{
  "encoder_arch": "transformer",
  "model": "audio captioner",
  "dataset": "short pieces for a synthesised band: melody, chords, bass and drums",
  "train_examples": 26041,
  "input": "waveform_16khz",
  "tokenizer": "char",
  "vocab_size": 45,
  "encoder_norm": "rmsnorm",
  "encoder_norm_position": "pre",
  "encoder_activation": "swiglu",
  "encoder_mlp_ratio": 2.67,
  "encoder_head_dim": 64,
  "encoder_fused_qkv": false,
  "encoder_bias": "all",
  "encoder_qk_norm": false,
  "encoder_parallel_block": false,
  "encoder_inner_norm": false,
  "encoder_wave_strides": [5, 2, 2, 2, 2, 2],
  "encoder_subsampling": 4,
  "encoder_layers": 8,
  "encoder_width": 256,
  "encoder_positions": "sincos",
  "fusion": "prefix",
  "label_smoothing": 0.1,
  "decoder_width": 192,
  "decoder_layers": 6,
  "decoder_norm": "layernorm",
  "decoder_norm_position": "pre",
  "decoder_activation": "relu",
  "decoder_mlp_ratio": 4,
  "decoder_head_dim": 32,
  "decoder_fused_qkv": true,
  "decoder_bias": "none",
  "decoder_qk_norm": false,
  "decoder_parallel_block": false,
  "decoder_inner_norm": false,
  "decoder_positions": "sincos",
  "decoder_prefix_bidirectional": true,
  "decoder_connector": "mlp",
  "decoder_tie_embeddings": false,
  "init": "torch_default",
  "residual_init": "scaled_by_depth",
  "optimizer": "muon",
  "muon_scale": "spectral",
  "lr": 0.022,
  "momentum": 0.95,
  "nesterov": true,
  "orthogonalizer": "polar_express",
  "adamw_lr_other_params": 0.00073,
  "steps": 13000,
  "batch_size": 128,
  "epochs": 63.9,
  "lr_schedule": "cosine",
  "final_lr_fraction": 0.1,
  "warmup_steps": 390,
  "weight_decay": 0.02,
  "adamw_weight_decay_other_params": 0
}
Rows from block 5 of the audio encoder of a small audio captioner, named by matrix and row number. Rows with one number belong to one neuron. Each number is 50 + 12 x the weight over its row's rms, rounded and kept within 0 to 99. All counts start at 0.
After each neuron's rows are labels from the 100 clips, of 14976, where the neuron reaches its largest size: "lies over" is the class under the peak; "responds to" is what is common among them. Only what is clearly more common there than usual is listed. The data: short pieces for a synthesised band: melody, chords, bass and drums. In brackets: how many of the 100, against the usual share in percent.
# gate: MLP gate (encoder.blocks.5.mlp.gate.weight, 672x256), inputs 0-127
# fc1: MLP up (encoder.blocks.5.mlp.fc1.weight, 672x256), inputs 0-127
# fc2: MLP down (encoder.blocks.5.mlp.fc2.weight, 256x672, transposed), outputs 0-127

gate.0:49 40 35 27 21 69 57 45 65 77 59 46 41 30 43 52 36 59 41 51 42 49 43 51 40 61 49 62 43 49 57 42 63 60 53 54 60 52 53 52 49 39 80 37 52 59 38 37 54 46 40 44 61 45 53 51 62 61 36 52 59 46 32 44 50 50 59 46 35 55 50 85 59 68 53 63 40 42 53 76 39 66 61 41 79 56 40 34 39 45 49 43 50 61 60 75 53 56 60 37 67 26 45 40 56 69 41 65 53 45 60 46 62 50 42 25 42 36 49 54 68 46 47 47 49 47 35 58
fc1.0:38 56 68 56 63 41 70 49 65 46 59 50 31 55 32 54 27 25 47 46 73 77 74 18 48 64 44 28 35 40 27 58 59 64 46 48 56 60 42 37 51 41 35 51 55 57 39 25 56 53 44 61 59 41 59 53 51 44 51 53 47 44 66 38 70 53 54 70 46 48 53 38 37 59 56 49 51 54 56 39 56 44 26 32 41 47 27 44 36 50 41 52 50 52 49 54 43 42 51 54 46 51 39 58 43 31 82 55 50 43 57 27 45 66 46 58 69 55 52 63 40 49 52 47 42 47 64 31
fc2.0:55 60 61 43 54 52 17 33 59 39 73 55 42 29 55 56 57 48 51 39 46 61 48 56 70 43 52 13 50 45 35 35 40 67 53 41 18 57 43 45 38 42 44 67 44 54 56 57 71 34 31 59 41 73 46 54 40 42 51 58 46 69 68 43 43 42 52 28 44 57 60 41 58 54 35 33 56 27 66 40 55 66 32 28 55 49 36 62 24 56 54 28 55 53 35 61 37 46 62 61 51 31 57 58 59 54 57 39 41 26 36 38 46 45 42 49 65 56 38 59 38 54 48 72 36 34 59 49
lies over: C minor chord (80 vs 3.3)
responds to: key: C minor (97 vs 4.3)

gate.637:77 50 31 64 47 39 52 41 39 60 56 50 32 55 67 35 38 37 44 43 64 61 66 65 55 67 53 54 29 46 45 30 46 47 47 60 53 56 52 61 76 42 45 66 59 35 60 52 63 41 37 71 64 52 33 45 52 57 46 59 52 58 40 75 59 28 69 58 29 63 55 40 46 47 44 30 41 40 67 39 55 58 50 56 55 73 57 46 52 67 57 51 56 65 73 34 44 33 28 52 47 38 75 49 54 59 46 24 42 45 58 44 67 37 52 43 60 54 37 45 36 60 33 47 57 47 27 41
fc1.637:59 41 39 50 39 46 35 52 50 39 51 51 56 48 44 36 63 54 52 42 34 30 71 50 55 71 51 40 37 30 39 56 44 49 27 52 47 47 71 39 66 62 58 66 49 69 53 31 57 36 49 36 56 44 18 35 35 30 53 65 50 35 56 60 79 57 64 64 47 30 37 36 60 58 49 34 60 27 58 78 40 59 55 60 63 23 59 37 53 72 61 35 45 51 48 48 62 34 51 31 33 40 44 34 64 54 21 31 55 31 46 42 53 43 79 60 48 37 46 43 57 61 43 68 45 52 46 42
fc2.637:36 50 53 53 60 71 35 56 52 55 71 49 61 52 32 41 38 72 40 58 55 59 45 47 47 48 49 38 53 50 66 50 59 54 52 54 32 58 47 31 48 39 39 29 47 49 79 69 51 50 65 60 60 53 66 37 52 45 36 53 41 34 39 78 52 53 62 40 33 47 41 55 58 60 46 36 50 53 39 29 52 44 73 59 70 55 23 30 52 38 58 52 72 37 32 37 54 61 28 56 37 55 43 63 35 30 46 57 48 51 71 59 53 46 44 54 71 54 69 57 53 40 54 61 55 39 38 51
lies over: G minor chord (36 vs 3.3); F# major chord (27 vs 3.3)
responds to: key: G minor (46 vs 4); key: F# major (40 vs 4.3)

gate.32:63 48 47 54 61 51 52 48 72 53 69 71 38 61 42 54 66 56 40 48 28 49 55 62 53 76 53 71 42 51 61 39 59 68 46 68 29 45 49 35 65 55 55 74 63 57 34 67 45 58 41 75 56 43 54 41 49 64 40 51 25 66 55 40 69 36 46 31 46 53 72 39 70 56 35 57 58 42 34 49 22 57 54 36 54 34 61 49 41 56 37 73 51 79 55 73 50 51 59 46 37 68 46 48 43 80 61 41 44 55 49 50 52 39 64 40 46 49 57 39 36 64 57 40 54 58 39 39
fc1.32:41 65 66 64 34 30 45 33 55 48 57 39 54 42 56 60 40 61 51 41 58 69 50 49 19 44 35 52 73 41 61 37 33 53 48 40 47 65 47 37 51 23 56 18 39 62 66 19 59 47 62 55 66 55 51 49 59 56 69 50 39 36 64 55 30 62 50 56 58 42 37 43 53 41 44 30 45 36 69 45 63 58 38 34 41 59 62 24 59 43 59 24 53 35 31 32 28 46 45 58 49 51 43 56 62 34 37 48 56 41 56 47 47 62 38 56 56 39 75 47 40 55 39 63 69 44 57 59
fc2.32:52 61 59 61 35 55 46 63 43 51 78 44 38 57 43 42 43 41 33 47 50 57 47 56 54 55 71 71 49 45 45 37 33 59 58 40 18 42 43 51 23 34 53 61 78 48 65 51 56 49 57 42 37 48 41 57 66 37 62 52 37 42 37 60 68 51 38 41 70 73 17 54 33 55 39 42 45 45 24 59 32 46 40 54 56 61 45 39 69 24 48 54 52 28 35 45 80 45 75 32 53 67 49 53 59 65 45 62 57 34 46 52 33 30 65 48 55 53 53 62 50 50 33 43 41 38 59 48
lies over: B minor chord (30 vs 3.2)
responds to: thin (high-pass) (52 vs 11.8); oboe-like (31 vs 4)

gate.287:49 49 54 41 43 53 26 37 68 44 43 69 44 55 47 39 60 78 28 43 55 33 30 28 61 40 57 69 52 48 33 27 35 46 52 43 56 54 43 47 36 33 63 42 30 45 34 42 52 43 46 23 58 32 53 54 66 62 43 60 61 61 56 47 42 46 47 56 48 57 34 28 52 53 67 26 49 36 64 39 29 31 50 49 26 46 45 46 46 55 63 60 58 68 57 36 67 65 36 62 50 50 44 59 38 38 51 41 46 64 44 70 27 61 64 35 18 54 60 49 50 43 33 46 54 48 37 35
fc1.287:35 75 53 53 38 49 52 41 56 53 55 36 58 49 52 64 53 50 56 56 61 72 51 69 71 44 54 46 31 40 48 63 59 47 57 50 58 65 56 56 65 43 69 56 55 37 59 42 49 64 41 39 38 61 59 60 62 59 55 44 50 63 59 54 35 36 49 64 69 61 65 39 51 37 54 51 44 41 65 59 70 48 32 45 38 45 21 49 38 26 60 29 59 51 63 27 58 44 55 75 43 52 44 34 63 41 47 50 35 55 52 33 37 48 56 44 52 52 41 40 39 30 47 57 46 55 45 66
fc2.287:42 48 46 54 59 58 46 61 49 84 41 68 55 44 59 50 43 58 50 53 51 47 46 44 51 63 60 76 32 59 49 51 60 47 63 40 53 18 33 66 43 45 46 46 63 55 44 39 20 45 54 70 40 41 52 34 66 79 59 53 38 71 59 32 51 33 48 66 65 37 44 64 41 55 55 51 33 70 33 51 36 43 58 45 54 69 48 42 64 30 47 40 63 35 37 47 54 45 49 42 47 54 56 58 47 57 41 52 71 37 52 51 59 46 21 52 37 57 51 59 56 52 44 51 53 74 51 27
lies over: B minor chord (66 vs 3.2)
responds to: key: B minor (63 vs 4.4)

gate.253:58 52 63 40 52 44 34 34 59 55 46 43 46 50 44 57 51 69 70 55 54 67 42 43 62 49 74 64 34 49 47 76 78 40 52 56 59 50 41 42 42 52 65 54 38 37 63 62 34 55 27 17 47 78 51 58 49 67 49 44 27 48 36 69 33 46 62 35 43 42 36 51 48 61 32 39 62 38 42 84 53 55 54 54 65 55 33 49 40 32 47 34 55 55 46 55 54 48 61 46 36 36 56 59 54 48 34 41 61 62 65 39 77 69 62 58 56 26 53 53 62 40 50 77 61 50 65 68
fc1.253:28 32 41 66 32 47 60 53 43 30 64 63 54 47 49 56 53 39 29 38 54 44 50 51 53 51 45 49 42 55 66 48 16 53 56 54 60 34 52 49 62 52 23 56 54 38 50 40 63 31 48 58 47 42 27 58 47 34 46 44 50 55 45 53 48 41 31 65 45 44 69 37 43 51 72 77 65 58 62 21 34 48 42 38 50 46 50 55 79 42 58 51 45 29 60 45 53 49 43 37 68 68 71 41 40 52 48 69 57 57 66 74 31 52 44 66 67 77 44 49 28 46 49 34 39 49 42 62
fc2.253:55 50 35 55 59 50 45 56 32 52 48 50 66 50 26 34 76 46 46 42 18 24 56 42 48 66 53 34 54 46 47 69 28 83 45 55 50 29 42 45 58 71 73 44 39 51 54 41 66 39 47 52 57 37 55 60 33 47 67 41 76 60 53 63 39 43 36 54 60 62 45 54 32 36 60 43 63 53 71 39 56 55 45 33 58 48 43 45 62 56 32 36 80 44 57 45 46 58 57 52 48 63 76 54 56 55 59 42 54 28 61 69 48 56 23 50 58 65 47 48 46 42 60 40 40 53 35 36
lies over: C minor chord (80 vs 3.3)
responds to: key: C minor (76 vs 4.3)

gate.302:41 62 36 33 26 49 35 56 71 47 52 44 49 62 46 57 77 20 37 46 49 41 48 24 55 42 45 58 54 41 37 76 49 47 75 80 46 51 49 32 44 68 53 59 37 39 63 49 42 71 34 45 64 41 35 39 52 47 67 41 52 57 56 61 66 37 53 49 53 71 46 30 57 21 60 42 33 39 68 44 50 48 51 48 52 56 67 53 54 41 76 53 57 50 53 52 41 62 44 51 56 42 45 50 46 52 36 53 45 50 58 43 36 59 67 54 50 66 39 43 58 35 52 34 42 52 45 73
fc1.302:30 45 47 46 47 45 31 62 50 41 48 59 52 57 63 59 28 47 59 50 50 59 60 61 46 56 34 42 45 52 42 44 53 54 58 36 31 53 43 35 54 34 49 51 51 54 31 68 23 50 53 55 59 60 45 56 52 46 62 59 58 43 53 59 57 49 58 24 46 35 43 54 41 65 39 55 59 42 46 43 86 30 60 31 48 28 39 65 61 69 48 53 51 63 27 61 47 71 53 47 49 52 49 44 41 34 36 59 71 70 55 42 40 45 45 66 56 48 68 37 39 52 32 31 74 48 55 21
fc2.302:48 47 62 50 55 55 53 27 44 46 67 69 61 50 58 49 42 69 44 78 31 66 41 60 35 29 34 66 47 63 40 43 55 63 49 69 51 67 50 67 48 68 53 56 58 60 50 68 52 60 41 13 44 43 54 38 41 30 55 48 28 59 49 52 77 51 70 33 32 43 30 32 55 32 65 55 49 48 46 53 62 50 47 37 55 38 33 58 55 55 42 43 28 46 43 64 36 41 45 54 71 70 35 37 15 60 42 59 59 61 64 42 43 31 52 49 59 52 46 47 50 58 60 59 57 55 40 39
lies over: B minor chord (45 vs 3.2); B major chord (33 vs 3.3)
responds to: thin (high-pass) (47 vs 11.8); key: B minor (46 vs 4.4); key: B major (35 vs 4.1)

gate.524:80 47 49 72 54 60 23 41 54 56 58 58 34 51 51 57 25 62 42 51 53 53 35 55 27 53 59 47 16 63 47 55 46 61 41 42 60 52 45 78 53 61 38 63 53 45 36 54 62 59 35 39 55 41 43 46 59 43 40 77 61 39 49 50 50 50 61 33 51 52 53 64 43 45 38 43 53 58 39 40 46 52 38 58 69 42 43 32 45 58 50 50 70 44 79 45 38 38 46 45 43 60 57 61 57 60 43 41 72 59 54 57 43 68 50 41 41 59 28 54 69 48 53 33 65 56 45 56
fc1.524:55 48 61 67 38 35 50 48 52 67 50 38 37 47 60 63 37 56 47 47 56 46 29 57 47 37 37 55 48 31 56 43 58 61 63 46 48 31 68 62 50 72 57 67 51 45 45 47 55 55 60 59 70 40 47 55 52 57 39 65 57 57 48 36 42 42 38 66 56 43 51 57 29 53 49 58 45 45 36 55 43 32 47 39 39 33 45 37 39 43 45 60 84 38 72 49 50 41 32 63 41 47 56 36 60 45 61 57 68 41 52 81 47 63 44 52 69 78 44 56 36 33 46 36 39 37 43 61
fc2.524:58 52 42 36 62 42 68 72 56 44 35 51 59 61 40 52 45 53 60 66 46 63 44 50 50 50 42 52 39 27 54 59 44 69 54 60 27 51 45 37 35 53 53 47 38 58 37 45 60 58 47 58 51 29 48 61 45 52 62 48 58 51 28 56 42 62 50 66 26 59 24 71 54 55 40 78 41 44 74 44 60 68 52 41 69 48 66 66 46 31 53 58 60 48 43 79 49 59 53 76 69 60 41 45 54 35 41 70 52 47 41 62 45 44 67 44 43 42 70 59 43 67 43 34 45 36 78 37
lies over: B minor chord (40 vs 3.2); G major chord (26 vs 3.3)
responds to: key: B minor (28 vs 4.4)

gate.440:35 74 38 41 48 53 46 56 51 82 54 51 52 38 65 67 46 54 60 68 42 45 41 45 54 34 60 43 48 39 30 32 46 66 50 63 46 59 65 37 51 53 51 45 59 51 55 51 54 51 68 46 46 45 36 65 64 50 56 41 52 49 63 30 52 39 38 51 45 41 47 50 44 38 40 60 68 35 71 69 50 40 56 36 47 37 49 33 57 38 55 38 40 43 29 52 72 28 36 57 66 54 47 48 35 56 43 46 50 47 48 58 47 64 47 31 23 43 37 27 40 54 41 54 57 46 44 75
fc1.440:64 67 44 33 28 55 42 34 37 41 55 61 54 45 56 54 53 45 52 40 54 47 72 35 48 53 30 54 41 68 47 48 61 57 47 43 59 27 48 52 52 56 40 58 31 46 37 48 66 38 72 43 66 40 60 36 48 53 51 35 49 51 24 37 60 43 49 52 61 44 52 25 58 52 41 54 44 59 37 33 70 52 37 31 56 53 63 55 51 41 43 54 41 67 42 36 33 48 41 41 53 70 55 75 40 61 52 35 37 38 48 51 67 50 59 19 48 62 45 60 57 43 49 59 32 73 65 25
fc2.440:48 67 37 41 48 30 48 47 50 56 54 24 66 41 36 62 43 61 37 62 52 41 60 71 51 63 69 41 66 64 23 35 50 57 31 40 50 72 53 41 59 58 68 55 53 67 50 42 45 53 26 44 51 49 67 30 43 59 32 39 56 50 44 59 32 64 59 50 47 20 59 57 55 23 44 33 33 25 45 45 62 57 46 54 42 60 53 70 42 44 78 40 35 71 40 57 43 56 33 47 43 56 40 54 61 69 43 57 52 44 49 53 41 34 51 77 39 23 51 35 55 42 63 70 53 79 25 44
lies over: B minor chord (49 vs 3.2)
responds to: reverberation (63 vs 35.1); text has "room" (63 vs 35.1); text has "reverberant" (63 vs 35.1)

gate.251:68 66 33 56 46 31 58 46 32 45 56 54 57 46 47 62 81 35 53 48 37 58 47 39 19 72 43 44 42 46 35 59 62 53 52 49 67 48 40 70 57 71 33 62 43 41 18 42 54 38 59 46 74 81 38 54 47 51 39 46 60 58 57 56 47 45 58 29 63 31 34 53 47 53 56 29 47 32 44 59 43 51 50 55 38 39 45 40 32 69 71 65 54 31 41 70 38 65 39 33 46 68 46 49 58 54 42 58 55 54 52 41 56 41 50 63 40 55 61 60 72 52 50 52 51 27 42 45
fc1.251:53 51 57 34 40 56 57 39 54 37 62 50 57 59 44 52 65 45 67 53 58 69 64 34 27 49 58 45 23 49 47 60 59 53 46 26 58 37 33 58 39 56 43 47 46 44 33 61 59 53 55 63 76 63 49 43 39 43 33 58 75 44 58 54 38 32 47 36 61 36 55 41 46 43 47 32 60 54 54 63 45 56 61 49 58 48 70 50 29 54 65 64 64 55 32 66 43 52 51 50 72 71 37 66 54 48 44 37 54 60 56 49 67 24 43 64 43 57 72 52 66 69 37 63 45 36 25 56
fc2.251:61 51 65 57 53 29 75 47 67 38 56 51 60 28 48 49 34 41 29 64 38 20 30 42 42 45 61 26 49 45 56 38 57 48 54 64 66 50 38 70 61 59 31 46 37 35 59 51 56 53 64 57 56 52 40 48 49 42 40 37 46 52 78 44 57 45 56 37 47 42 33 61 44 52 50 40 55 65 70 53 48 45 57 53 51 45 79 59 39 51 39 41 56 60 65 39 60 40 41 41 62 53 28 45 65 31 60 46 29 55 59 50 62 44 67 45 33 78 47 69 65 48 37 43 42 33 35 45
lies over: G minor chord (65 vs 3.3)
responds to: key: G minor (96 vs 4); thin (high-pass) (30 vs 11.8)

gate.584:68 44 36 54 61 50 22 50 30 49 59 35 52 59 52 26 57 65 59 70 53 24 47 40 65 66 64 48 40 49 58 62 51 47 68 48 21 30 59 40 53 32 58 46 67 65 59 47 69 77 34 44 30 42 61 49 39 32 42 29 56 58 48 53 55 43 34 35 72 49 43 53 54 28 36 55 38 53 32 47 44 59 53 27 47 25 60 42 43 58 62 59 42 49 67 46 46 26 52 35 70 70 45 56 56 43 49 48 21 41 59 64 30 75 59 46 53 47 72 36 53 45 34 69 55 69 46 54
fc1.584:51 61 56 46 56 50 54 43 58 57 75 44 57 46 60 71 46 42 30 17 54 83 43 65 27 52 41 53 52 60 46 27 53 44 47 52 55 77 52 53 54 69 38 47 42 54 57 44 53 62 51 59 58 52 50 37 48 57 74 58 44 52 49 49 40 73 67 50 44 48 46 54 39 72 46 65 49 49 53 50 41 49 45 51 55 61 52 52 64 43 40 34 44 60 51 40 57 74 55 63 39 18 62 34 52 68 74 34 72 50 53 60 72 29 41 49 54 69 42 63 39 55 57 54 62 37 47 60
fc2.584:34 50 46 38 29 45 47 51 37 36 25 49 38 49 30 20 55 44 35 41 55 32 49 44 42 38 39 44 37 52 35 52 60 32 62 40 44 65 59 40 38 59 25 50 45 51 41 45 64 72 66 49 49 54 23 39 64 71 49 59 59 58 56 52 62 64 45 46 55 35 55 42 39 58 41 45 62 46 45 55 45 52 42 36 43 58 53 68 56 38 51 37 25 21 50 54 58 44 41 51 66 47 49 46 65 68 50 64 74 46 57 40 44 33 56 55 69 56 34 47 56 58 62 80 48 64 47 47
lies over: A minor chord (54 vs 3.4)
responds to: key: A minor (43 vs 4.4)

gate.141:36 62 37 42 40 46 40 50 47 47 54 54 40 26 48 48 53 58 41 44 31 60 58 38 71 45 34 48 52 43 46 72 42 69 73 60 56 45 57 59 62 50 48 52 51 53 47 44 40 63 65 35 53 59 48 50 46 54 43 55 48 41 33 56 54 41 52 40 66 38 31 35 39 60 36 61 38 60 39 50 60 37 49 54 66 58 50 52 55 38 63 50 64 32 59 65 47 41 25 60 46 59 45 38 79 29 46 51 70 21 58 49 56 57 58 61 41 41 23 37 50 50 60 44 41 52 58 88
fc1.141:22 42 61 46 63 44 30 64 52 48 65 44 53 27 44 30 55 22 45 23 12 57 39 48 46 24 33 59 53 51 56 56 47 54 49 54 50 18 50 41 50 50 59 36 32 61 49 55 46 66 44 47 39 37 39 46 51 50 61 62 54 31 45 25 54 65 55 35 55 41 26 59 42 66 47 58 66 58 39 35 48 40 35 67 43 62 48 54 49 46 51 62 57 39 65 62 50 53 58 47 49 49 65 48 58 46 54 56 61 39 60 50 55 66 48 44 24 36 24 37 69 63 50 50 44 40 66 70
fc2.141:51 33 40 76 50 59 49 54 34 67 29 42 56 52 46 72 61 66 65 47 68 46 55 24 48 53 40 50 32 53 28 57 54 65 54 45 51 48 57 21 46 57 45 63 62 45 37 50 47 40 58 47 61 38 30 38 54 26 43 46 39 56 44 57 21 59 47 53 39 56 52 47 63 59 66 41 72 42 54 34 65 52 58 31 41 52 52 56 45 36 36 79 47 47 54 52 30 42 63 50 45 35 53 48 53 59 55 74 43 41 46 54 53 53 53 43 22 56 40 25 67 47 61 63 49 22 59 48
lies over: G minor chord (28 vs 3.3)
responds to: thin (high-pass) (63 vs 11.8); closed hi-hat (51 vs 23.5); saw pad (43 vs 20)

gate.83:57 49 78 30 42 27 37 28 46 51 56 49 35 55 43 52 70 63 52 40 43 44 61 39 31 37 44 48 61 53 68 51 51 28 59 52 51 17 45 56 40 49 56 44 64 39 66 54 63 55 38 50 51 39 38 78 53 56 56 47 55 58 52 58 40 46 71 44 54 42 45 64 48 37 66 59 31 44 45 58 51 38 34 40 71 58 35 38 50 59 73 55 34 50 31 31 57 56 28 62 51 79 30 39 55 42 25 41 57 25 45 58 53 53 44 52 63 43 58 48 45 44 36 61 47 43 53 40
fc1.83:29 36 46 48 68 64 56 54 45 66 31 36 72 49 37 46 13 39 53 65 41 43 65 47 62 41 29 62 48 43 36 42 43 71 50 51 54 79 52 55 34 79 42 51 41 43 42 42 36 53 52 61 50 50 58 62 39 52 53 36 50 54 41 59 52 50 24 38 61 53 57 55 37 69 53 64 64 40 32 50 30 43 31 42 32 42 64 57 55 52 40 48 71 44 52 44 28 52 56 43 56 42 41 42 61 63 55 59 38 65 43 65 40 65 54 43 41 63 64 66 57 52 70 43 37 34 46 52
fc2.83:72 42 60 69 60 69 40 61 59 39 44 50 51 63 53 44 38 43 61 52 57 38 40 54 26 67 44 40 40 34 25 59 38 54 49 63 52 45 76 72 52 52 51 76 59 31 51 31 66 51 27 47 42 52 30 55 51 43 38 37 55 66 48 48 60 58 59 56 69 66 50 56 44 64 49 70 75 42 54 42 50 46 32 50 45 44 40 65 41 54 65 35 67 47 64 40 45 54 58 42 52 48 39 36 52 41 61 42 53 47 51 26 33 81 28 43 68 48 41 62 69 67 51 45 57 64 50 41
lies over: C minor chord (32 vs 3.3)
responds to: string section-like (36 vs 11.1); key: C minor (26 vs 4.3)

gate.283:73 39 37 51 41 69 48 44 68 49 63 69 77 62 62 36 54 31 47 46 59 54 78 44 60 58 67 33 59 27 27 45 74 60 53 40 27 39 46 54 68 48 59 40 58 84 21 46 39 51 49 27 46 40 48 54 47 40 22 45 48 43 44 45 42 42 51 58 23 45 65 54 56 47 56 47 35 69 65 43 41 48 32 51 67 48 50 47 56 60 53 42 45 39 59 26 63 64 54 59 50 55 76 61 63 64 53 56 63 55 53 57 62 68 38 33 39 49 47 43 57 55 62 41 62 63 46 51
fc1.283:62 65 47 61 42 39 43 47 75 56 70 69 64 65 62 48 60 32 52 46 63 46 74 64 50 44 59 41 54 32 54 42 49 46 60 45 44 53 47 21 75 50 42 48 61 74 24 52 55 50 56 59 49 41 53 42 37 25 45 41 51 48 40 50 40 56 56 48 60 66 62 53 57 46 52 64 10 47 66 30 37 48 36 39 56 60 48 57 60 60 60 50 16 51 34 50 33 64 53 68 43 60 62 41 60 60 45 51 40 64 59 62 56 76 46 45 35 44 50 51 50 53 48 36 60 77 46 44
fc2.283:59 57 56 35 42 46 61 59 31 58 64 44 50 53 43 52 36 73 42 48 39 51 36 52 60 51 51 48 38 55 47 57 82 47 63 56 48 34 46 32 40 51 40 29 33 53 84 31 44 50 58 58 61 33 57 77 44 21 67 49 62 59 29 43 56 49 39 36 70 50 33 49 58 34 59 40 62 54 36 76 53 11 49 51 51 38 44 69 57 56 61 50 58 69 44 59 60 57 70 48 42 76 35 36 58 60 34 45 51 31 65 47 55 58 51 60 67 61 79 53 62 63 64 57 50 46 48 67
lies over: A minor chord (87 vs 3.4)
responds to: key: A minor (91 vs 4.4)

gate.269:57 52 33 45 41 54 49 39 57 54 60 57 44 58 60 33 66 39 48 61 62 40 39 70 35 46 59 75 45 63 48 33 48 56 53 47 62 33 59 19 34 42 66 39 70 48 60 41 51 67 43 54 49 46 51 66 29 53 44 36 41 64 52 45 42 38 41 47 59 56 47 36 40 62 49 43 73 47 26 61 51 51 44 47 55 62 44 43 74 44 65 30 39 34 54 44 55 61 46 53 46 63 58 38 77 64 47 54 58 46 52 73 73 58 46 49 50 64 60 52 54 42 32 65 65 57 53 48
fc1.269:50 46 56 61 73 37 51 60 72 71 43 38 45 41 25 64 42 42 57 49 59 63 71 36 51 53 39 26 38 49 50 52 35 36 34 56 44 63 36 60 59 68 49 44 49 49 57 67 49 37 42 42 52 65 54 46 46 31 69 65 55 25 56 50 37 38 54 53 49 46 73 46 35 26 62 89 46 49 73 48 82 59 40 63 48 41 71 51 23 39 47 51 68 46 50 61 51 58 46 36 59 42 32 42 57 45 64 61 47 28 51 36 45 43 64 51 54 44 19 46 59 51 57 50 47 61 29 46
fc2.269:59 19 44 55 69 63 81 48 55 47 45 44 58 63 42 66 23 46 52 43 61 46 56 42 60 67 57 32 59 66 38 43 41 53 52 53 39 39 43 72 65 86 50 55 49 32 36 55 46 55 56 37 39 69 36 54 49 48 43 70 45 68 36 55 36 44 35 62 51 42 74 70 63 30 43 49 52 36 62 46 51 45 42 54 64 35 28 41 58 43 40 43 50 56 37 31 56 57 55 48 45 30 31 35 49 40 52 79 60 51 59 58 39 63 38 53 46 46 51 70 60 44 20 66 53 46 58 55
lies over: C minor chord (44 vs 3.3)
responds to: key: C minor (43 vs 4.3)

gate.19:52 47 42 47 48 35 67 56 44 59 68 67 50 65 66 58 30 58 54 59 49 65 38 33 49 70 49 43 66 37 69 51 52 62 43 53 44 73 42 46 60 49 52 33 30 60 41 50 37 41 38 55 32 49 35 39 53 45 57 59 65 64 27 69 45 48 42 67 52 37 58 55 44 36 69 64 43 63 49 69 39 36 38 32 41 29 72 47 64 48 52 40 53 33 47 43 60 51 47 39 62 58 42 43 42 51 60 58 54 46 60 53 43 71 50 48 43 70 62 65 70 64 51 69 45 48 62 65
fc1.19:42 71 44 44 42 77 44 51 55 36 58 51 45 69 50 64 44 67 59 53 56 52 45 55 48 39 43 54 45 36 44 46 60 63 41 54 43 34 53 55 56 53 61 66 56 51 46 73 56 38 67 51 53 61 38 44 55 60 59 59 46 51 57 60 44 35 63 41 69 59 50 72 66 59 52 53 45 55 61 64 52 38 48 53 45 62 48 35 57 74 50 33 49 49 55 38 41 45 53 33 55 53 57 53 41 50 62 47 28 51 44 45 45 44 52 75 46 38 73 53 59 33 86 41 34 61 56 45
fc2.19:56 53 51 32 35 58 42 30 27 49 64 49 38 52 55 56 41 70 61 49 58 32 57 65 40 35 58 33 47 39 53 44 52 57 42 41 50 46 48 58 46 44 72 41 42 52 36 51 56 45 47 42 53 35 66 63 38 20 53 53 57 25 31 37 25 29 38 44 51 64 48 52 74 50 53 36 44 45 38 56 52 52 46 58 47 60 66 48 37 26 54 48 63 32 65 65 43 46 63 36 51 57 49 72 27 37 42 46 32 46 51 65 45 63 40 78 56 91 61 39 35 51 27 51 56 42 44 51
lies over: A minor chord (42 vs 3.4)
responds to: key: A minor (62 vs 4.4); thin (high-pass) (36 vs 11.8)